Rows from block 11, named by matrix and row number. Each number is 128 + 32 x the weight over the matrix's rms, rounded and kept within 0 to 255. All counts start at 0. Numbers have three digits each.
# conv: pointwise conv (model.blocks.11.conv.weight, 256x256x1), inputs 86-171
conv.62:110137133149194159095096136145116061112076139110110168121083106100114079092088087130168135085121173144082155127206221080156050162151069059109096109124095117137117136123160102137104099051098102153082116167203102176118134122103095142098126118164117066106207085
conv.64:158121139097132140109179103140114091118130129112125130197127153178138095132133084121092128140112095076104093179095078091169190141185125154122175126142136120164098147178103160090141087127128087126068085156079163071146163141120088113157141138153179106186149131
conv.65:129106151161052111133130161156187136184110156142114153110100131131167163144093161090107151181115167120107134115137119122135072089100151087138148163121129097123080124149105102179116096060163120159113123093074101145163125126134102083176086135167110132148077177
conv.66:140150102133103161147161116171118089112119180104124107166135114195141131119120135174157151121114125168110129103128145155107116141109144110099155159124132096124150155126148146139169097082190139101110102142093143152151097127133140100140115132105123093108138112
conv.68:124089154110145132144103129131154113107161106108140061138160135160091144199149122160160100115138113097146127179040156151111122148132086143117124054108221110147155172092143086137154175113156079118094091140143140125181137110098112074129099182105084102105104093
conv.69:129123138100106125151127132158148108136128141112134176167165157136083167147096142133111173136141125088084144107100112154129074136132134169147147123142110113148131143115139163128114137109099103125095085107151122095185140147128129176139079157100093109130116143
conv.70:156141176106097084101063171148137128159166120127115166101147127132056076123103123160095142150085136105156124208134152071121148127150132142142164103123117149103153148143131104165150125094101185120151127135105119137089128098160159149077146107154122116154147109
conv.71:129120126119146152137121153108142165047117145146136163143129160060178181129096150116138146164149173144147125180221128128134151118154083112167112107105128113129175190092148017219124124091127143164142138174104098124099143116131084145113141127094114255120209095
conv.72:129111171105111133131134121097121124106132132130106132087127168165172126138132099132107152108142111144151128166117101123127159115151182104189097099129125069146116125101098200147106147157109106151139144123146098094143155154151140169135172080111101119137102146
conv.73:162144165121119135079098094095149158073110114081140144096141124244109126111170138158110122112092171143101148118143057199116141131180160088107100164132106157096117107065132163083137037114100114187212090082101079158100091102147146122053087124116057084119137153
conv.74:134153101170091156105150131152108160110118110130123103139139122114126154127095070114080177058152089122200198226094138142179152176112212167150107130098098116126193167095146162103157148188097160049109141209077151129121164096103114134163094151134113113120130105
conv.75:143102163112114107151158108129119059118099116136170137141141129166095174154149151187162094125115099078137115121195161137133099128140087124133158133135229088150160153138101144108114151131072124117181112119122143072162122087146111125133159137107107119091143116
conv.76:113116082100159102185168130146138085097084124102121156141217117138074142253182114089134150110114211120072091094143146076159073106114116100103082105086161157103075202173171143167097107120150110125137141102119140101126176134116099183141159114116131177161174127
conv.77:139145109088134137105097090099202128119126180102100162147131128178108124233152081160140170066132201146105132008125095223104086109096142097125116150149119135154135135174113106150141126086110142105129118103130141144118144136166112181068091120182154073155129043
conv.78:125098100091176114127121166165113107157144066127150133118110107111125109111152170159170132057093112150117106111121199112119089130138119021121150148150149128096125208085119123208158140048135119141089084170155142138147129149153143112101127120127118145145212143
conv.80:120105147096131157154130110088167150089191167124168148134127142138047139126120102091125126146143100123115126088093111118109163136104121105078132093149145132140107124133051087132142122108119121133112152181136154125111153135096090126173078137112087137136113183
conv.81:119162124110138100099113130114134108088175044114048143137111122178144128141129108159175137108166115115122112141108190108111164174150113124129156129108122116153116101108113164130131134136133054074168089140192106072091189139100123066084064099120148113136114159
conv.82:150147116126122167160154098118090159144141130155168107154130109163120096183108115097038130147115097111163207116117191144152142123095111159128124147115123099120172149148163123151172136241151087076082102110115159131116134151095129139107149140139154037122076135
conv.83:098106135122198209170135127157195092103142094108085162191171112064166120120126127122137163096155167111087097121077064146129136143115132088208161066135107142128164188106161122111126050145168109124090141154145159091114125138147133081117194178142126163138211119
conv.84:119164111101156135139125151118094116109144108154098110136145107079104107100141112137104128116125134130110168187144125145142145157144118146115103137105128149115153135148107153143167151131133097140133123166123097078140119140150156160160094164071141123149091124
conv.85:099114098151134087114154132146137069090116089078063098114108106128053081115082139170146084110122137094186060121111098158131117118149106109104120166132183142158096144084109144108137111115148115123198176111187091082120090177140125136083142100067127105140092137
conv.86:110134134160163125135124087141126074135127160127144151148093150132124138095095112169088122182149109139131117156133128138169118126099133163112126174125107129126131106101158131107125145149171180118175131144127118123124144150128131099120118100185117079122168120
conv.88:143136099112137180143183132170125171138170101121101109168095118075183166204131174138138095069080169126086067074129121124086110145141114135102168068138130159085133130125078130142150173185147122109144141114143134144139134115155139145095120145189111077093150097
conv.89:153113089124100180112104122085135142169133131163153092194118134079107123100101148119102131123133135193155143101107096117115096161108083156170098069129127122124092076144112132129110167116116155142125109135105111113102180137149108150132116119156154095131186128
conv.91:149149127140092108132160105141109137208117110147127139153122141105139110146086130165169142125100085125146113136153096138084137125077088077158137123152151141126121135154115128137118154174125158066171109095200178193132119100129107142122137108079134109089163092
conv.92:147140116112146200106174163156181163059184099175124147120137110129104129083134177155074166117122137112056152068109098166092119155115179150112103101164156118132120085163127184152125152100123119150199159134125142089139105144125152121136149110130138126152147106
conv.93:091075096153118131131091175126113168117181104144164179113167118154078133078103158143132124113092165126125135132152117143128136108148109171111144109067138106172098165142107102231121131135136137126099156132142136079152173127205196142153111138152106176132135117
conv.94:093144112154062082072158130117175138127131141161127139135140153114130138167075114129136095107165135126089113166137045109170179121115086134157143118115139143163142154143139097159118181107141063154106136135114142047140085148148139165146088159167139105081161100
conv.96:045116028117106130116128150109103162169163155127094123135124152137143123158148130112081139101111126143174090157142079100188113137122125138156167176132056125120085102101097135098131091110116107100171112166146136084092143147168134123099167087083124109118117192
conv.97:093131136084195122119144098096139103096084096111118142172151111140183172152093123108110117079096106157120123134111116140196104123115114108162138130099130148109109125176166097129178098119134098148103128145126136139139102110082091117103115108123165101153085178
conv.98:123170134156120132130097114170137139140167146156086173136132132120102129179101117115096105132150111140178114117099157131131128087100152114102144077131162118185085084118067141123152148149141121138140077170180136178099158193065094135118118095161143141100099150
conv.99:137136110114119145145114134074117108124135111113110107129167101080125166123105082135155136157133120149126153118119082127152088110167145100120128129149119108149127103181106155133125095098134145147120135133150159096131148089148128113082147146109148123170147149
conv.100:090193141126147124129148170133170160104096121139128154166091161115151090143130053110146147135185124137169129148093211073102165203134164108129077196176052253173105137177073076135159131053116127113106147168201165060135148139118143171163127159166079087125142116
conv.101:140158104137125095163133089149129115167156141110123176181140151104085091112116143113146138139100119146167084150134065147186078099134115100096065087184135160165187151157136138121164104101079092140136134141165112114062168127096161171147123122068156146158145158
conv.102:144149171246094136140171134099168124130124210185160134137126074114074123143116065159078120069113133142087073131148123140183120145120062229053068087162152157160149099151112196108144188162146135131129118102180160065100181105128113120139084082182095141069079132
conv.103:113107129136103143131140097118143135150146057097138168147095086112109106081210138145147147166145173135147076183156186131154175163108184099138139148130137100132078149132170175255154101163101065087085137117184139174113114164127084131138149127166165082185094075
conv.104:108123119144103140128122087110114103100143114094163084103108146097117206079138160147246149119162157146087144164147149142214125147130085177133113129135133158106123073182154187099089108088150158125255148175200119107151233149143074147063076113117183197093090117
conv.105:078140090133111070129161113149075151130140076147145201116085100071080090086153146097201143177131107130130139105074157094090062105113152077158111128131113088119156149158129182147093051142106121141161140102093114101172133142183175073098165095085239174132101138
conv.106:125165107155142123125131161135134098181145137136136119151102170045165146133126090109086127110172053142121152149125200159062162137118104162093097065151143141118123124089084157155139181102135089129187106110107123134126117144146157075146115105135115079138072101
conv.107:139145090131078122120160147151077100154162095124140146126134143152148143176068141082120119107071159153140149181077116099154197121159138155163174146105123122190141122149145173082163076129123126097118083131149128115116092085161171142135153137134129123108111139
conv.108:122068138140153133155122117140127065118173141155116188157158072111142143191106057074104180065190092091168111098150131193163131118146105150109106183158131112107217105130137127152070104158170137110165128072138136089130150138136143131086185164115058111108144066
conv.109:118097125127113114103107127158128076099152093140101046122148153182115161156118113164123120142155088151128073180108120081130153116126155066106156113148110117070148124156096135193130113149163121073202132205131066094142153155073077136093093130135118098151190136
conv.110:143221140140081101123127131092110134105119084119147095099181126133133101113183132108129088094129127127143122137094100163134146129148098146160079129162122173116064104162119124139167116135117160106100088108157146121125137131117102127114125152152117120093131121
conv.111:118170124143061085120125214132224170107156194113139103113102132171198122121184106079181085175191202086130123190121080231177121199117125200116158014145119103150155136081078185107035087068113092143173255170100128154063132147131119131131153087064070117134138125
conv.112:141105112133119094110115093170099184099064160148144111088102094123144111100088133137109103079117139097063156140119117126130050151106130234116127135144141141131108154139150080131112133119144146111110095072163175112089116111107178114173098103120158137084085166
conv.113:124109091092129101121073142069179143250158137150095079122138156118114104180147087109067118169084113115135104135104114175195088122112165188136086145103170083162148143115146165180180170089116157067093158100034128165132124121160121129120170120110140108156111200
conv.114:113169121100097132093124085128108094124141154142134034096099160211124089155119133173120093115107140152088088128120130162073204096178093097064126139163114137189157163208107123160122131179088125111098144106134142172108104135094102142141103124061147164146100157
conv.116:141101090101137139132102095160111111133182171157161111093172104112189162093090131093095128152114117121101149170181083123103106133163106126113130073129159136144118060201137065130108100115134138135038082165129134138163212143129121089137116121145187130117103060
conv.117:143097144088143118113075089141131107069101121125169135104141118129084075165151152168175122106169148080164109101146138121151117114091117200122119120132121166128118139102138151112155114082168128152195155096105146073101082107114128104153121104118182126098154117
conv.118:134096118121159104142152141138136106094122115082150076158133134166100148099130119156114137098134093128074080105107106081164127128144148072147155161147130093124129125140084136114080054074125166063120128142078144111127129129146136128136149081077122181109125104
conv.119:140077154150104105157076159112187126099161106151130107148188104145100175141080134148113137094150100100090129135095125179067168130144077209080157083156153098145210144097123188152153171095123091174104116099129150123154151117125094101088149175159092114104118126
conv.120:142144111104166192203127149088111131126190062152124087105199100129093159163152071095153140126179199151138072156144119113184116084121107145123089042147146101129188211123121132130129095118140121086099056169057088134101169157109122122135137120123090063174088125
conv.121:119137110167134146136136097143153111121159139126097131121155140147110184097160088086105131111165122081103122155086135140147138151145174097090153087129116095182131117142131149160151130137109115141132086160140113113159140129124112135138125160084097097101117128
conv.122:079120131122134138107152107138156141125146121147104091116165103111151237174114051124074169067165073134113129159220143172155143152161128108255084132131135130124183098088074112110126134151136101154170198143120142089110130136140118146116167132145067120129124082
conv.124:116092120104215071062179242083167138195099117079152000097086099172117087101174120089227117087094089113122116170088084098162141114168112168103109074108159150112114122156077142067033177092094148157082203086030069144080137093147168154160117109124168133089080195
conv.125:113124087148160145135193077083138149115129114152130143145129156118120154149151118118097131101101151167102129116213131138092220107102097119182166166137101142141185073089110090160164164154133104095133089120125136124126141116108139169090110039203148175160094105
conv.126:145124117120121120143134071130142047073161115166103126131116154144123117140122095150121139147121117131087101126119082154103173131153164133057124125142069114101080124142139176100160096173129171102133141135154147130148154104185141159144087130078092111132132129
conv.127:096141156128094127134124120172130121175101131160120133145126093096110122109102063139095144121099159136113146146067128164137153109117125105146077081126133154165170082134193146097138045103135152130142129151124154171117156149156116136154103144170150142090150122
conv.128:111111116112064099103107086151058124111073132125149143139136145139127150095105145152131117161161112170082162104066160179137120201088094153109150134164082135119173101215120158135106183144216143148066160116083206142164158076126093166118142123099137143067149153
conv.129:073103080150105122104149147165154132192126120091118255090163090088120102192070144142075085255148125134066084131083069101136087121146120224117105125162137118160127153046123180151098133164111193193131085120107136184107098127113151104191106133156049108168122119
conv.133:099135139095165168167121130121093133089113152153120156141142134109062137104163127131093064136087155075109125170093163132168184148164141171123161130156151117169143065107172131177132063088117138158136080091087157095131141112130144124127116094113099168120188115
conv.136:134136120123173229131107137147101141064121143159032160129166136154157154089109136103120180131170218066074127081086107057126129115159123121080086137122119131123092111082169138168142107196141142143106100177126108093117090108093108122144126101116108155107176084
conv.137:168127055168140149059108127114081109130127139100113196155122175152103152118140107111091165139118185109117135090099059112168121088168181143090147143129077056154150076165185095106120141136123152165185109123131152188160144135122147159145102121142099114145122114
conv.138:112135145117105101119076171117094118131120142144132166110171100157114129071139067122105086150143129108083165110156156131152159171146155106222152150155155101158124132153125109133097114108144171133147060134153161105152195091110090100094105097085110144158131143
conv.139:165098142105147144109110163132065130170119166154111143096135108113168168056108081107167131255073171132162102152133099129135061121082102132170110130155119103127103178078167105098101118063132153057090127098144159151093085120089148097192192102163158154105159158
conv.140:148156083109161076142117133144141143183156098108169125130099151141126103119140097089172112148147145140173163148171149118095090134111155147169120146132119196119138108192119100146125121134121176141148083120091136142100137157123122110143126164179131158117142111
conv.141:094123169129124142122119140163163151170088090184123107098095109163116152084136104158132120141096087189167141153142133180178112108138093176142120174132111089100108127162172178130116129138117088179099083075081118152127143155135136145168139131157157079154156154
conv.142:158124084177127096157148096117157084154115071136099164127093137160118157107118075127150142227116137166177149198116126129057115149111122081135134116091090130152190142100109143161128122027176126151141119112130134196094116152092176168169148120138135169089096145
conv.144:184129099166178117138055125132156146148125125122128149083119146172126101057154117136176089097173116154106118134127121158035120093146143133102154097113084130137099169109137092162156110078154076111179108133171142090127158081176122084085101117136145156166122149
conv.145:135095130131142158137123167164101129154147126253089111083138113141097098139143123130150189146136128098171107145132096106125123231161123124131124124110092103144132183114108122149127197128109136162152228159098101190077016074182107198173135105145167100087132090
conv.146:129110129119134135121067109124118179115087131100109163148130155131126141132134104160157131129137126123133122158125120096116134171130146134230137112120151102135173128121081092131155116064198089147134109165096172134085120150104116105137153071114129102142099141
conv.147:083131054119184097140119106062121097123176088095145092140143168127070086119142139075105070130082071163118130077136148098174106187141124102137149163167098110120177104148158205077151167142106143173076094174192127097124096144156097142138148117166115145155153107
conv.148:137117132163089142118140099149102126141188055131076105140129147084185102149123141156022117120135041168125164162097154150101118079148181079132127154089127179098142171136120091106106107184148129101063153122182127087139144175113146118121172092095153144078151146
conv.149:117175155165122073163146117117065177181128104145154151104150153118064104117167104135113115061121143095144149108134105137166072090114122123133091103118101118162146122126091133122157091107080114106118143099135164129147144144139138133124144098178143101090110201
conv.150:154138112136090084128089129133173105207089166149089107155116135110172126102123107127131119147129097147118130128094101224113164132142178195079131132107177131118111129114127107154133142094134038151174073083124177161127086140145126106118138119129101090141116162
conv.151:109086150124183133137139125195147065175145108077118118144165189086138096208218122107127222091119121099141144094192150092074082100123174117114091133107149135114125153124117132135143081124143080150111152123164132087093159119157155092159133132145059105156132131
conv.153:110141078136113144210144103050134113124112125155123130138173097144082137103081072164101118102101151145156119167172172085203147192132073111109094109106146100165155097132153097131126141136094091145138146144100109113086169132152164122119168094148130096140103125
conv.154:164124134156125128144136128133159120125131115145099131158102148082118139111121139113137142107147124133126088163136092104097124156112105117118106126106121107143096140136097099141131119087125159127140144156146104155136126139135135088126173139123121093138126111
conv.155:100132105129210165215117106135180157187143106120102116099218146118066089182119026102126117131172131161139102109099110078179140117154088162138084123121146116107123097114110117112151127142099130083145130141079096127106146158137162126160155153233079044177139144
conv.157:137108107136137153151155138124090133109112136160122117092088094085091136189158143113056127088156125076188137104140093127163095097087152202140114130128125123121129085128126162124106123107093114173174232184066116101108132120135112142137139146136131141187133146
conv.158:092099154139094043093106144135133117110111095121145185084084107136112128178205135144114160078201116148118191162096023088178024195152097154111136116142067128119141097208164104130083149095138130144190182178228132144115124133145111163166100114183042122118037136
conv.160:168123202178119137107120124109112052124128123100113153091187080091148129158176165157128122098079054120137101177140142067135140105118094102119103150118051086157078112119158255130133170122128167107117136119101194027133136119127190139097140112107187149121124050
conv.161:080119144137150152139124143122143075102127143115120150137158141107164118119142114109115088112155143117108110170103148156102155102129118126120139115105071141131113084063207080085132099137136131125165146114117140134090121141105121131108146155146136092115131144
conv.162:109119179063077090126137153061128131107147093137170145111117134133173089124140158156100128146146113156135123140141137149096099075134179100164147156112121087121164162136140170118118112101107136109145095139174166126106134200150087161147104111124113071080078151
conv.163:070064107092124214109133109138121134164102201128084058166099121056100145126075126132129134136133162187101158126145083067113175126130143159122109155160140126135105112101136130103127120078110159094021160145130144179084135154163130164098140093130078133117209112
conv.164:087100151128147118157087172072206110106118119156115159148139109159132136114133158112154056116108090153159111077126079095121093127112183118115145151111150135164112143171131150138152142087082105097135161139163222164107134051188144134178166123083108115147118128
conv.165:097119078117151113126143127106115119119145139118109139153130122125105098126077129150134162176087115160130164134127125160122114143180134120063189106120051126144137092141104207143136097139110144118070110136147149114121133111146109125116175135130127095154103115
conv.166:139099094128109123180049109118135096150110106132130134107084094081106129138121137150098146137144104145145135169170117127066128134162149090139128161132119152117131108134160167104086105119104148150149111098122148142141091172098114112171135146154121145093114133
conv.167:108159140174180167171166131167176136126192099124112144192127147191140120083138081123139152152130120161134118121156157121101152179106160123096134152112137126155164176161147101142175130151142125103143103177121139143144108176140130067179131112117154145135235143
conv.168:138111161146192122128119134149130105070135109141127147130108144101140145164142151142175127035068167164119076101185184079129057092153110119145128163127127156158102141115103136127134078079114108096149160222159101128084168182119121174102154110114128125083187167
conv.169:140138114151142118115105125150121193162113111092122099095131121112097113118095092160142174156152175144103113154112079113130111109099139152102105108169086079122150171136108083095166114073108192115115134110123180104110143114113083120154129127169127154127101213
conv.170:157128107112035178120133101122162161108111173140100075138156140193084119131110167147026125180096081107161159142101112194117130176130152165116189154150126148109255121022160222131118083181199104113126095078046113146192166145127135104130163136135137077089136122
conv.171:159158150168165141203142158129177103164143116140043141118096136142145132185087183127084093130117114140088131084131089136170096132055097223126113162126112125125123166136134072085112106134113122151192125136140141137089126128108122061143079098109195109124194159
conv.172:085101158201176045099059096155049092151107153139068051088064148007124104107144153144107056174111106127112099136179081089106163093131169114090109125147100097106122144153135076113121160085101136157134145097090111057128117117128094121143147143109137146142089128
conv.173:158125126163091154143082155143109108060155140103138164123149083123071133120124111114122128064152129157153119148186146096173092152148140117112101092121083091157166155130080163056133105105117159137089109126172139122101135072120128086160172153144122163109164119
conv.174:074143074163218156079118095152133129148093118195106133165077113150071115053170103203197163087054143151166030144163141063133112130171070104103131096128070121111136148163149077120126118133111165141114149180096102168081126115098099098124119130120170153093113118
conv.175:096066138115108135152146121123115134140156126155176096100151140085114141067107071110118112162083130178145156137125073098117121174182098096118116152109141139148122112089165154160135154144178117109106147120095155141144138094146097179118121153186152093144161130
conv.176:188110179123144118174174094083132086173116121196121154125132151175094115142124184131122133108127118091184122112106128108129168168122106115132213105188114060141082136120166085191165172089165164158157153112192124080161174124110113106078123154167122118099142124
conv.177:111120155105149068058152198111152126164095111116074165098119115155176130105152140112086144187142111124168090111127157101155133104104116155140156124172080147132125181173157087182135174072123153110133151108110165140108181159138145129148120098126096090087053161
conv.178:147187146123158121171099085097158149154129114137109167124148103128067111178170100111151132102131123136126073123108147147149111120078124093148114143056091160145147174164116157147106156129125140141107090132105128112114160120169132159168149088092088153135146121
conv.179:072184094171097106151161109137148146105123090149134106128109127116160138109119119136139129098166127202099135163062079070100083051072076131129113141188102139052161066076142085200158116138109125099175113112113106084106133147131200163143184111105079131186154128
conv.180:127093192120045167110150126132095197075105117127093069157118078186139126075125126079129105107139164159061175143115090188134138110162108104119128168149102121086157167135142087199154116046150127099151083144100121124137098101070148098128114154183127123122178110
conv.181:146090079191132097169142130173156116151149116144139079131136178135104109108093179159088203087124137128113110116124105120066081165118105117099153055104110100106107158215094125140119182117180143103090085176149124105112145163177130155101129144095154105151133150
conv.182:140134152103131146124164113093181094098142164153158103147149169159073110146102120160163127073116173157119095121078096115145095138144090134168120104130176129207140054120088099130074181134102088135154135113100207114121153170187150109129160152127155110097138143
conv.183:150082126071113141111138157078190100111111131118099149161139089148143144124046188103147100096112105163107140156130116134160119171099116117145153097129135157116102115102105057122168117129123137091147156138150145108092126104115102154132128114148066100092148147
conv.184:089084170126154116139052144101119101132123077173129090135143125156167124172063151080150081161158122122132127121094149095166147074092105102126157144114127139109126160159147142142164151133051141070129188133100146109131146154130116162101069168124129065145118142
conv.186:155136084126086145179113123159124143174142109112156085148110139115194152151135118100172141176150058132200178155119015102157104102102113111140103128124099108123135117120153091109169043103118106137205161177126110105107160106138125099121122147138103100174080124
conv.188:126139175132102082124082112158122106206062123120172136100097141094132119072087079107056195099136175151121142149168062104157162118136144098103142154121133108150148136092134155137131148107109109084203113147101109135081115127115135137081094145135159159094126117
conv.189:153145123121114170177108194131147099163155121079158143146165119096171135150134126151130134132116163114142199094109152110101097152087169055170103151117132125117134071176137150066171105124170147090143119129139142161100121143113129102133130145122168109118105128
conv.190:167130161098103141160157091178082164178122151120130124123121127112157094113090142144068108124117124137108134109134174142092184185137117169150155088133085101116139148141140135053118143075174115145067124130136169168166089106129126080143165103149054081109159177
conv.191:118115128192171113186160110107111127197177129158102170179118134163160183126137165110123130072149120149125100122120121118156148112159143091117127150163150084146145123147154091081125111154129148123148146110139131127114127119153147147168099119175120158075133139
conv.192:099077120129081099134099087081146186072127101105064110121075143122048152148169171140179098115111201060165118105102155233129096141107119107125143154136102149105096130091137094144146111087112159142212115134152126119138127146150164119150148110106194145134071081
conv.193:132163077171079149088105113121057136055149090110076042150048147095093165145118195123144123086110057143036164057161116092115138119092134175157178135129150117129206088103082159064177128123118096173139098255162100024092084095130149255113158180062099111106255082
conv.194:141159125061094146162112141118083185110122168134182114127188133145147125087122188125148103134132097168102107089177136119151133168147124118094134100111084102166169119155087151133148142214091160176121108122094134121125139133146159117124145096156129116081096164
conv.195:172127148146145092137102105085137080143156115161146131111119145103205076134137085145100184070174091137102135145116146134124117115134159157167121160112088141104065140101086146130079188183087112108115100087149141122147126156101067130139068116135124088123086122
conv.196:099132134138150143158168145105153104138150123169113138132107143122204112137121182168136102036094102145161134057126128103094134103092113094137142111131112106137139112187160207075173137128178142120196130169123153159108117086095065086178127150092117141194150180
conv.197:163123109129123135102094091156088118144116138129122092150141111083164175168116149123020109135162099158126136093188138132142056071091112089176136177129116094121159132149103105173117137103089095144163115103086123144104182086148133123088173098105140100147103143
conv.198:144076111109160150126111186071155105163069091151120101097162124093137148190086139105069032123179096118123124110088157099160130128095150158143137119128124119133141107178135152174155096097127085148085125153159141117157122126133127141122070124146098122100105042
conv.199:100073138141188135135085196122137169082109102163164171164120134095186174136110119141144052131149108093123168218094105157177125057147107111169127101097113143112123152082128108157146155098103140076167153210155082141178187127173157149073131146107151123130142054
conv.200:163172117157130105122128112101125125159101165137131143093138109104084139131152140137142167113130087115101121128082085120169108122126190152176091165095087126146145107192149111150148153144116134142151115139152173117100148115089115149095152074187122138163146104
conv.201:126176139172129119155117107124139123109085153142136080170173099138089111137134120180076123129126082174130106172123103102096138142122124187083051128106126177157213137122116115131182105082146143121088071107163081113162140142161156154100128147138121111125160082
conv.203:121107142157084134120068202152141065146118101132083135121121073051160101160134117108086113255106115122107114079070145132035172103139093167178157151086116096136124110101042089176145157065105199146094092150106129178149105159179153106140092102160127171165181140
conv.204:089137131090102054069155084167139115142158199127146099072127131103163164168163121132154136201121120113152132116161076099161147089156125128113076150095123086125108012110143144148107134098123120191107080085143214174100218129137122143079105104144116068136138155
conv.205:100107134160119117098111109145131192135147086102122134130120157171133138122119104084139096094124092139094119105148103114173118127170123068151114097148124183119156140076116168179143087044087114144125170136131133114129123085132108067168117114092175134100112114
conv.206:132128149137157173109107125085103173094070073110107147154152149146159137189114114121103093093134134138094102121170147119176202139139166088210124123140183128129108081099150119110169120116113112145028059120179156140079130197143154126111149078111144152183133127
conv.207:170110137137128226140108147122124136142152056120110173123099132102138210083114142152159109084157055120125114155179102117168123053075113116157112107133108111107130090139091125101137130145107135123159142120148128124153123094111173154105137109169115105121138150
conv.208:137148142144147049096090099144136086151130154124091067046126109168128138079091144150104146119129074185066130133146134136112166135152131143134151154176119151129128139094116103218124151188143126115125117136141140141092130125114117128121123120046051106113120111
conv.209:101115121119084147118099070136176130146195128078130133178117100096135134244171141087094070085156102156110096222106224095114077130121135161152122094111173110126112068173160090151152255140097192115223094095113135095125144094171091057174074096177114164121163124
conv.210:102106129113133117149167139195157099122071084121088189120137159130068133134219118099137210098107103157173089148160104111116139155142177158089160110126103169102133161099151184082121148123098127146230226172163149120105148071104140109097107095139069000054119112
conv.211:110097129109172099148150098059117119158147099149146129140136148180000150135138117118105118126142108141109128118092128118142108135140097128116121109135104094133097132138123142166126135105129134163132129151077147076140175182203179136130084116130129113131120142
conv.212:124063100143068174213148126147078090160121171162112091093181114098109104175195062105121165087116113078105137095155099121137126171113101131092152127173126158123176102063101123078137100130137106114130155125149114116169136106091103150153192135100134066157123088
conv.213:125085145124147117166086128137129093101097133086114060124144157130096108108126133147173112129101149043151123146221159138130182081153098124136092087110140125128212083149136142096110144105139085101087128166088107125142168170137114147116181115229170138112092084
conv.215:139169114150099155129158126108106113146136128132140103154184123131122162121121130122131116138153123121135092124101174077177128125150098142132168116135130126161103093107122117147123111084127145172167122190147106127139132123090110101147104113151119126123105120
conv.216:153117170210149082183149138118177080127111135169198173175152132164173084131158173139117156030122142109136109144112161070148151089101205100155141161108142073094106129108144148149123185118128131117171215159151115110069192125171134151100150136110142181093142111
conv.217:117113100131135106075176173169122159122145122118125115112138167171128126153222120115131200121127088143145150166172142145141147111155168078154091098172146178105148138132123155143087079151136106124165096136133160098119129129154118135101120114189181113148151116
conv.218:100105158141140075138101149175154054134120152147100096124133093102174122153130105128110137143135104108121169139170123178089109125115177102097165113156102137176067200162147101119154150055156090147147090038127135205109142136149148122139141118174126163127059102
conv.219:129122185141109180147082106093111106157131123107151116137136129120147149108134132143089079144148101150110145144060150143143114120115137133100145085150151076108162146193116146131101195154201178141101121167122137104087164134140107144083102127138080161085136144
conv.220:115110126102162130173113131171092158235080151089133111111166153163138152121187100076116240096082081138126107163116167096131138152087102181134208131139171142149094112131146100124068100154095107102168178146092073134109098133117096124109085176121118166150078135
conv.221:108099119157142098148165150086107088087111146167136147074099181149101118199088124176141113159120139133133166096152075173150166136188099099156170121148154144124122140113171134139082123128100161124105067126096152128095133140143142152149143131161109123111133135
conv.222:168073130130122149097133141113164126150139132148096161111108129078143127084111141148096140126110099104102157120169123082165141162157135087163141137101130134131145163140133180101096117131094149149116113070121157109150101115146129103139129131119121083126161154
conv.223:122135109149186134142136167088145068116142057114123096109111116148153164146133155129109136135139148152083156137119053046132102134158115165119150096109156149135107190132106118115158081143094159089077153110104111165114162145142121044096153123176163093118168161
conv.224:138110128154111153124168083116160122122142115158115173158090154086115073135141119144096086145170112174106118219126095128100088175117105086131149131124162147127164167059136115117089145127143146134154154140162106082096167143077126139095115098130139089149093155
conv.225:057120108134137191172098176134086142096148159110119075147174106075120116137162108098126121111154114052069106114147134091142133150142154127154138160101111164136144128096130107111131112126134119123140124183194100093108161162075108152107126124083102114185181076
conv.226:089145168118131159189095074126106134114096239126077025094092101121076108186161168100150156000127142099203162198118130199150093072065119165154124217158099140117151113138123108093118178100133124118173202210151149104121124148081164223109208109098183125065135169
conv.227:106178152132048162134106170190118124127178102131136161178102128041132094164210112116050177053155063147054184165135096129074149126142130175114139181125148077133149204108149172053114132129153164111118131208146081063111159145134144092144113139086104145065202042
conv.228:122083092074125109115136113127114097125151098137112109117144116141147154111176145092116127073113079122111106113142078110106100193157131181131126168161162157131121131099103143149143157113128118189134103158116140172103124147100117115116129190110099055139127115
conv.229:086143048140067107141112113102162157149168148151136153089129140158078124138135132076112131136082143149097136142164140155084176079104095119103114119114098122147168100138113112173149098082053096142168105137158115143153162141150146094119181106128181099129088143
conv.230:085142194043098096099152184110144097047103115169079145119106174102102166123000051206115063105124098138120090073125097121114128126119111168249108095160117148160148115110104054100117144149068103112168142110173128129155131171147140142106177152144136085140135126
conv.231:177162140198055134155113118143111080140153106131197156160141133141155083245109144173100155157128073096153110157090078074125114106161113137105137179088125144147130171211132079086211144143136126121107164122108150112177162117131106130119162125080140125134144157
conv.232:150154124101116153087174108092132110146114100119122151107151141104125125118175175138092108103097099097176111162141081181141191103129089120084124120100170085131086152121112148149122140151126135060133103135119116096162068140203203109143053150120130114127128115
conv.233:107089130100163108126154198162116093121149094114136181128157121123112113129212139135119219111183062118106063157143138117088138168115110145047111160113126120126110143110122149119070120100112152143138173128078111125132109147157117117104115141144180124159133113
conv.234:174113161116165131132143118091059124115131082180171180148095126114124192138142093146156151104129072121172119134118150078161143167174143133109091117151154107153126159131117166107136121109064124139162103161154116126086148126107106145143159150109129135116136124